Weights of a small image VQ-VAE.
Training: 7000 steps, batches of 64.
Rows from block 5 of the decoder, named by matrix and row number. Rows with one number belong to one channel. Each number is 200 + 40 x the weight over its row's rms, rounded and kept within 0 to 999. All counts start at 0. After the name is the row's rms in percent of the matrix's.
# convs0: first 3x3 conv (decoder.decb.0.2.convs.0.weight, 128x128x3x3), inputs 7-13, a 3x3 kernel for each
# convs1: second 3x3 conv (decoder.decb.0.2.convs.1.weight, 128x128x3x3, transposed), outputs 7-13, a 3x3 kernel for each
convs0.74,099,196,203,176,172,189,145,124,133,133,225,228,232,200,212,190,161,205,185,225,246,204,194,226,200,152,202,169,222,238,268,247,221,281,227,225,250,208,181,211,205,195,224,206,197,195,232,220,245,232,228,261,233,238,274,192,229,201,191,223,189,159,187,195
convs0.75,089,196,218,161,226,252,160,202,201,142,177,201,202,168,175,198,182,199,203,213,231,195,230,261,195,220,219,168,254,214,285,238,200,280,246,233,264,242,249,216,239,251,269,210,221,217,228,239,274,230,242,282,211,248,272,153,170,171,167,222,200,184,170,168
convs0.76,180,222,217,220,230,236,238,236,236,239,198,206,230,167,186,204,142,169,204,171,169,193,178,191,201,189,197,203,184,161,132,167,125,104,172,151,135,158,139,158,180,150,134,185,179,157,153,182,141,162,182,148,144,143,131,212,203,215,214,195,213,209,204,208
convs0.77,097,179,216,162,191,184,143,121,142,135,227,250,236,206,211,210,166,218,200,187,233,221,211,237,202,157,213,169,231,218,265,249,230,263,234,217,242,204,219,220,224,194,237,225,158,208,206,231,255,223,241,285,236,256,272,193,214,210,170,208,192,169,192,187
convs0.78,087,191,210,162,231,200,164,171,195,156,219,219,211,189,219,197,175,209,194,185,237,216,227,231,214,200,225,202,246,247,266,234,231,252,229,225,235,242,225,230,206,235,231,216,192,212,215,216,280,239,242,277,236,234,287,157,196,180,183,216,203,168,202,195
convs0.79,095,195,213,158,169,169,133,124,142,140,234,223,196,196,215,162,142,181,105,243,244,182,177,227,179,131,158,147,218,213,254,248,208,218,161,150,135,181,173,201,173,163,205,146,117,135,201,205,225,202,196,204,219,214,227,229,270,226,231,237,206,162,193,187
convs0.80,056,230,229,198,254,292,246,227,263,195,171,177,138,142,147,190,210,212,228,130,175,183,181,205,150,144,171,127,146,191,163,180,187,206,204,237,201,140,165,196,203,178,205,218,222,215,252,208,211,229,259,192,218,233,180,148,179,168,138,185,182,157,207,186
convs0.81,062,219,242,184,284,272,246,255,254,234,131,153,133,120,190,206,201,196,204,167,167,195,189,244,204,156,185,182,170,157,176,196,167,204,206,215,231,153,165,204,205,158,200,208,160,228,251,225,252,267,267,272,196,220,189,149,191,129,186,212,197,138,163,184
convs0.82,063,201,203,223,267,302,277,226,274,285,95,131,156,81,155,212,187,213,247,221,189,226,191,208,226,172,191,223,113,123,161,166,183,146,176,208,205,129,150,186,218,198,235,202,210,218,198,206,201,156,189,176,166,224,184,138,158,168,155,207,206,148,217,213
convs0.83,065,194,199,194,265,275,238,242,213,221,178,142,128,253,210,202,196,157,152,167,168,203,229,229,272,176,168,204,192,194,150,208,204,173,171,168,152,266,268,202,282,254,220,208,206,174,204,226,214,198,253,220,202,205,187,111,150,122,132,151,182,130,141,149
convs0.84,103,196,205,162,205,214,207,161,220,210,166,159,186,230,200,218,233,233,208,179,209,207,206,208,223,193,193,206,176,186,199,192,199,217,169,191,206,165,204,183,228,255,242,201,253,203,151,177,169,158,151,164,184,131,146,136,129,177,175,160,196,182,221,239
convs0.85,063,205,221,217,250,258,206,204,228,195,153,118,144,111,193,193,219,219,223,152,178,200,171,232,187,156,160,147,175,180,156,199,162,193,200,191,200,177,162,200,210,203,224,203,188,214,237,228,217,225,238,221,248,240,208,114,175,185,196,199,206,157,180,143
convs0.86,122,212,203,182,186,212,214,185,206,238,167,168,202,199,191,215,240,211,218,213,202,206,209,195,205,206,225,224,143,218,212,189,215,233,169,207,237,171,210,207,229,252,240,224,245,213,142,143,137,149,134,138,161,127,146,182,178,195,197,196,209,212,221,240
convs0.87,097,165,155,130,208,195,142,189,185,116,219,196,160,192,203,158,216,217,168,205,178,141,215,177,168,195,189,156,197,208,202,218,221,196,224,209,192,220,214,229,206,212,194,197,180,190,260,237,252,255,250,231,214,212,193,162,172,166,210,187,162,187,173,148
convs0.88,093,204,205,186,205,207,216,198,190,171,184,199,171,200,208,194,158,168,190,182,173,181,171,180,144,172,161,125,168,158,156,186,194,191,183,206,163,175,207,182,185,166,171,202,191,173,257,208,223,222,208,214,225,200,247,174,190,175,163,186,155,161,175,136
convs0.89,138,167,183,149,182,179,140,168,164,127,178,202,182,207,217,220,192,222,209,188,188,167,168,186,159,176,159,148,175,202,189,189,223,196,187,221,174,222,217,217,217,202,203,228,202,185,241,217,222,222,211,215,219,207,225,142,168,174,154,159,155,151,151,145
convs0.90,046,170,231,257,239,287,298,235,254,308,242,188,190,255,258,228,244,209,196,196,186,202,250,213,241,205,209,210,179,164,166,176,174,162,194,143,144,215,176,169,231,219,191,187,196,179,248,223,266,252,209,224,254,207,225,224,178,181,181,193,207,194,194,238
convs0.91,108,272,266,261,250,284,286,269,265,273,214,196,223,212,212,236,201,203,219,239,215,229,236,229,259,239,245,240,211,206,190,213,211,198,206,215,166,237,226,220,236,224,187,218,212,189,197,182,192,200,211,209,214,224,189,250,224,276,246,253,277,246,228,240
convs0.92,104,242,269,256,274,286,299,276,268,274,218,202,230,205,209,242,211,209,198,220,196,242,253,229,262,252,225,244,206,197,193,210,217,185,195,207,170,225,210,210,233,223,201,224,210,176,217,204,193,198,215,196,206,206,192,244,233,263,268,237,272,238,223,247
convs0.93,132,173,178,172,181,181,162,171,154,132,186,206,184,198,226,215,183,211,189,197,208,183,172,185,170,184,167,153,175,199,172,191,206,179,184,216,179,217,210,232,215,206,211,218,208,193,237,227,221,223,214,239,233,209,220,162,185,181,134,161,138,135,142,130
convs0.94,117,260,267,261,256,282,286,272,269,260,218,196,204,217,218,247,204,207,227,248,205,238,238,234,253,234,216,246,220,217,190,218,219,186,210,193,198,228,217,205,230,219,193,231,230,191,206,210,209,210,207,197,218,203,191,225,253,253,255,250,261,249,237,256
convs0.95,131,266,272,257,289,278,281,274,252,290,213,224,222,216,217,240,212,207,215,237,214,240,250,230,255,253,226,248,223,198,194,223,205,183,209,199,177,236,224,201,231,212,195,218,219,197,210,216,212,200,210,179,206,209,190,258,245,262,269,246,266,253,234,243
convs0.96,143,260,257,260,261,253,255,271,247,253,234,225,228,223,212,233,211,203,228,217,209,238,214,193,245,230,224,246,220,218,214,224,229,210,215,214,220,246,233,224,222,221,187,243,232,195,197,208,192,204,200,183,218,214,189,252,261,267,262,256,286,265,241,276
convs0.97,135,274,264,260,264,247,256,263,232,270,224,210,216,234,215,233,226,211,218,236,200,242,223,210,261,232,207,243,240,234,221,242,226,213,229,221,200,230,240,219,223,207,191,234,222,204,205,204,185,196,193,181,200,199,173,263,259,281,262,252,273,274,247,274
convs0.98,045,250,203,193,251,181,197,189,165,221,246,178,200,256,183,198,254,175,177,174,194,228,211,132,197,220,177,221,176,204,216,191,202,220,135,182,232,165,141,159,124,122,147,186,169,173,210,167,205,187,201,163,209,185,218,260,260,263,235,234,252,270,215,286
convs1.74,113,247,255,275,247,232,244,246,216,232,156,177,190,217,226,235,187,234,221,271,265,278,241,248,261,251,250,242,156,161,163,182,195,196,200,199,213,219,188,184,191,175,169,229,182,185,140,138,132,142,151,133,140,153,151,245,244,284,237,248,256,209,201,222
convs1.75,100,235,245,272,266,249,243,252,239,227,179,205,204,177,216,219,166,187,219,254,263,268,266,259,255,259,259,250,187,180,173,166,183,175,168,192,187,197,176,157,186,173,171,218,178,176,147,137,124,127,139,145,134,149,152,203,222,267,213,203,235,214,212,244
convs1.76,104,147,175,164,162,177,178,162,184,182,193,165,157,246,217,222,267,237,208,143,161,148,150,174,152,155,157,172,231,219,203,235,234,211,248,227,197,208,235,241,179,208,209,165,192,210,282,257,251,259,247,241,258,246,237,176,169,133,216,193,175,177,151,147
convs1.77,111,252,255,263,240,235,234,245,234,224,150,189,184,191,231,231,180,213,228,260,269,281,250,242,270,250,255,246,167,173,160,189,194,197,197,198,196,195,184,180,198,177,164,221,202,187,140,136,127,142,155,125,134,164,151,230,253,273,235,228,243,216,208,223
convs1.78,099,250,246,279,242,226,246,242,225,221,156,177,193,161,190,223,173,193,204,259,276,278,253,242,272,255,247,265,173,179,168,175,163,184,187,192,184,204,196,193,209,178,162,206,197,174,136,137,124,155,139,136,121,122,144,222,235,257,210,224,241,213,193,226
convs1.79,106,219,225,230,222,244,233,226,226,239,149,154,172,200,223,243,225,215,238,240,235,250,239,244,253,263,260,270,182,176,172,193,218,209,228,205,206,232,202,196,185,147,148,208,195,183,183,172,171,158,156,152,125,130,120,258,257,266,284,270,268,251,231,230
convs1.80,041,185,212,191,200,212,181,224,213,237,179,247,263,163,225,226,189,232,180,188,212,222,206,197,213,217,236,242,199,208,219,170,223,189,192,183,214,251,219,209,199,249,204,262,214,219,210,145,196,220,206,209,174,151,177,150,185,192,121,109,211,149,181,190
convs1.81,047,185,192,251,204,210,220,216,238,255,206,187,194,172,222,235,216,199,193,184,194,249,226,193,206,267,185,257,173,190,219,170,171,183,182,206,233,214,197,175,196,185,176,239,229,209,199,228,238,188,227,172,167,166,143,144,177,180,129,178,178,176,216,177
convs1.82,053,156,182,150,195,177,204,165,216,201,231,226,234,256,210,212,288,260,268,178,165,204,217,190,229,202,232,204,251,262,202,226,225,225,243,245,211,180,235,212,172,185,204,186,183,202,193,204,209,193,178,192,197,200,209,154,100,105,197,142,159,156,176,170
convs1.83,049,150,146,145,226,220,224,209,212,223,211,143,176,214,166,265,278,242,340,150,172,205,187,221,289,199,206,258,227,259,214,185,195,158,235,228,227,169,228,189,137,185,147,199,177,185,264,227,216,174,180,161,197,194,194,114,146,192,184,159,249,160,251,238
convs1.84,089,142,168,168,191,209,202,167,185,169,255,191,241,230,149,189,243,200,254,160,188,186,209,224,243,188,211,198,232,231,207,225,199,173,259,224,207,157,215,183,171,232,203,193,227,193,230,201,188,171,139,174,216,190,212,127,139,125,162,147,164,166,166,161
convs1.85,049,164,222,219,224,185,216,206,206,236,203,197,198,178,194,220,230,207,185,161,203,212,173,182,244,163,232,265,223,200,228,234,250,213,206,243,197,239,206,208,171,217,234,216,212,225,193,165,161,156,184,168,181,186,168,160,164,161,182,171,169,142,173,203
convs1.86,099,157,174,204,165,182,189,158,165,171,266,215,219,231,155,186,265,211,220,158,179,209,180,210,222,155,166,190,242,227,223,238,217,186,236,222,205,168,197,184,192,243,218,188,212,191,244,182,195,217,167,175,230,205,237,144,114,127,146,144,136,128,116,118
convs1.87,050,188,243,237,205,243,232,250,252,254,103,138,119,124,207,157,109,181,165,209,206,188,176,172,215,210,222,233,129,134,116,125,144,156,122,144,174,230,218,249,198,156,230,226,183,183,197,210,185,192,201,214,179,158,182,133,156,158,137,199,192,198,274,296
convs1.88,113,162,153,190,163,153,172,174,170,163,153,172,183,174,177,188,176,198,202,121,131,146,124,124,143,123,139,150,183,193,202,176,200,198,194,182,202,233,222,217,220,202,206,211,201,198,256,261,265,267,258,272,266,256,267,106,140,131,122,155,162,152,179,179
convs1.89,142,153,151,167,157,164,177,157,163,168,166,174,157,178,196,180,185,209,203,118,134,145,136,130,136,132,150,150,186,196,196,190,189,197,200,201,203,231,241,243,200,201,216,210,205,205,277,273,273,264,261,265,262,260,247,124,134,141,131,140,156,147,170,177
convs1.90,053,159,152,193,174,165,247,188,225,237,209,151,176,238,230,192,238,204,198,147,142,209,184,143,256,186,213,228,226,213,174,209,220,210,184,234,188,189,195,233,166,188,162,194,202,193,247,229,162,234,185,158,229,195,194,163,154,158,198,195,183,162,133,145
convs1.91,078,223,221,266,217,215,262,242,235,264,180,209,184,211,242,232,210,213,215,244,241,281,262,229,289,261,265,257,213,211,204,213,230,213,213,214,199,184,185,200,192,197,171,179,190,201,156,159,127,141,135,142,145,140,123,245,224,249,248,242,233,240,218,209
convs1.92,076,213,211,231,221,235,266,257,244,252,201,190,185,222,193,227,243,217,209,213,254,251,248,281,303,265,261,279,202,212,208,200,224,195,206,204,188,171,210,184,178,186,177,178,211,205,164,153,142,158,137,119,146,125,127,220,228,225,247,239,245,236,228,230
convs1.93,142,156,159,156,159,162,171,162,171,165,176,182,168,176,199,180,194,209,194,121,116,132,139,120,152,136,143,145,194,198,200,193,199,193,190,210,215,230,230,236,212,209,225,209,193,216,272,255,265,263,267,264,264,258,252,114,127,128,135,139,161,150,157,172
convs1.94,085,254,232,256,232,217,251,243,246,255,208,181,196,228,203,218,218,202,204,246,226,266,256,237,275,266,249,293,212,205,223,216,214,219,213,198,215,190,195,208,168,194,195,185,213,220,163,145,133,154,133,134,153,133,121,250,230,260,240,230,257,230,213,226
convs1.95,095,238,240,241,239,230,243,234,233,249,226,215,207,213,202,205,218,198,201,241,235,265,247,238,291,256,272,289,202,211,215,199,211,200,209,198,208,182,196,176,166,185,180,184,218,186,152,145,154,142,136,128,136,135,118,253,238,245,280,259,249,245,227,235
convs1.96,174,246,239,253,254,248,242,242,246,247,185,191,204,185,192,196,188,191,199,262,257,264,272,260,266,274,251,270,175,182,193,191,191,192,204,194,183,196,207,192,207,202,181,213,212,201,137,150,134,132,132,131,140,136,132,254,239,248,253,241,241,242,242,231
convs1.97,167,255,248,244,255,240,239,242,233,244,181,190,205,190,193,204,187,193,208,271,243,257,260,250,270,277,249,271,181,188,181,177,195,187,191,185,182,194,192,182,200,201,186,218,201,193,126,136,123,136,131,131,130,134,129,250,259,250,253,253,242,243,239,227
convs1.98,052,204,193,222,212,192,233,249,231,294,172,143,161,210,209,184,208,209,169,224,199,280,227,207,256,232,280,294,167,174,120,192,195,162,172,179,181,217,228,223,196,186,169,185,196,155,193,178,138,173,176,147,165,166,78,193,182,226,195,215,233,259,219,286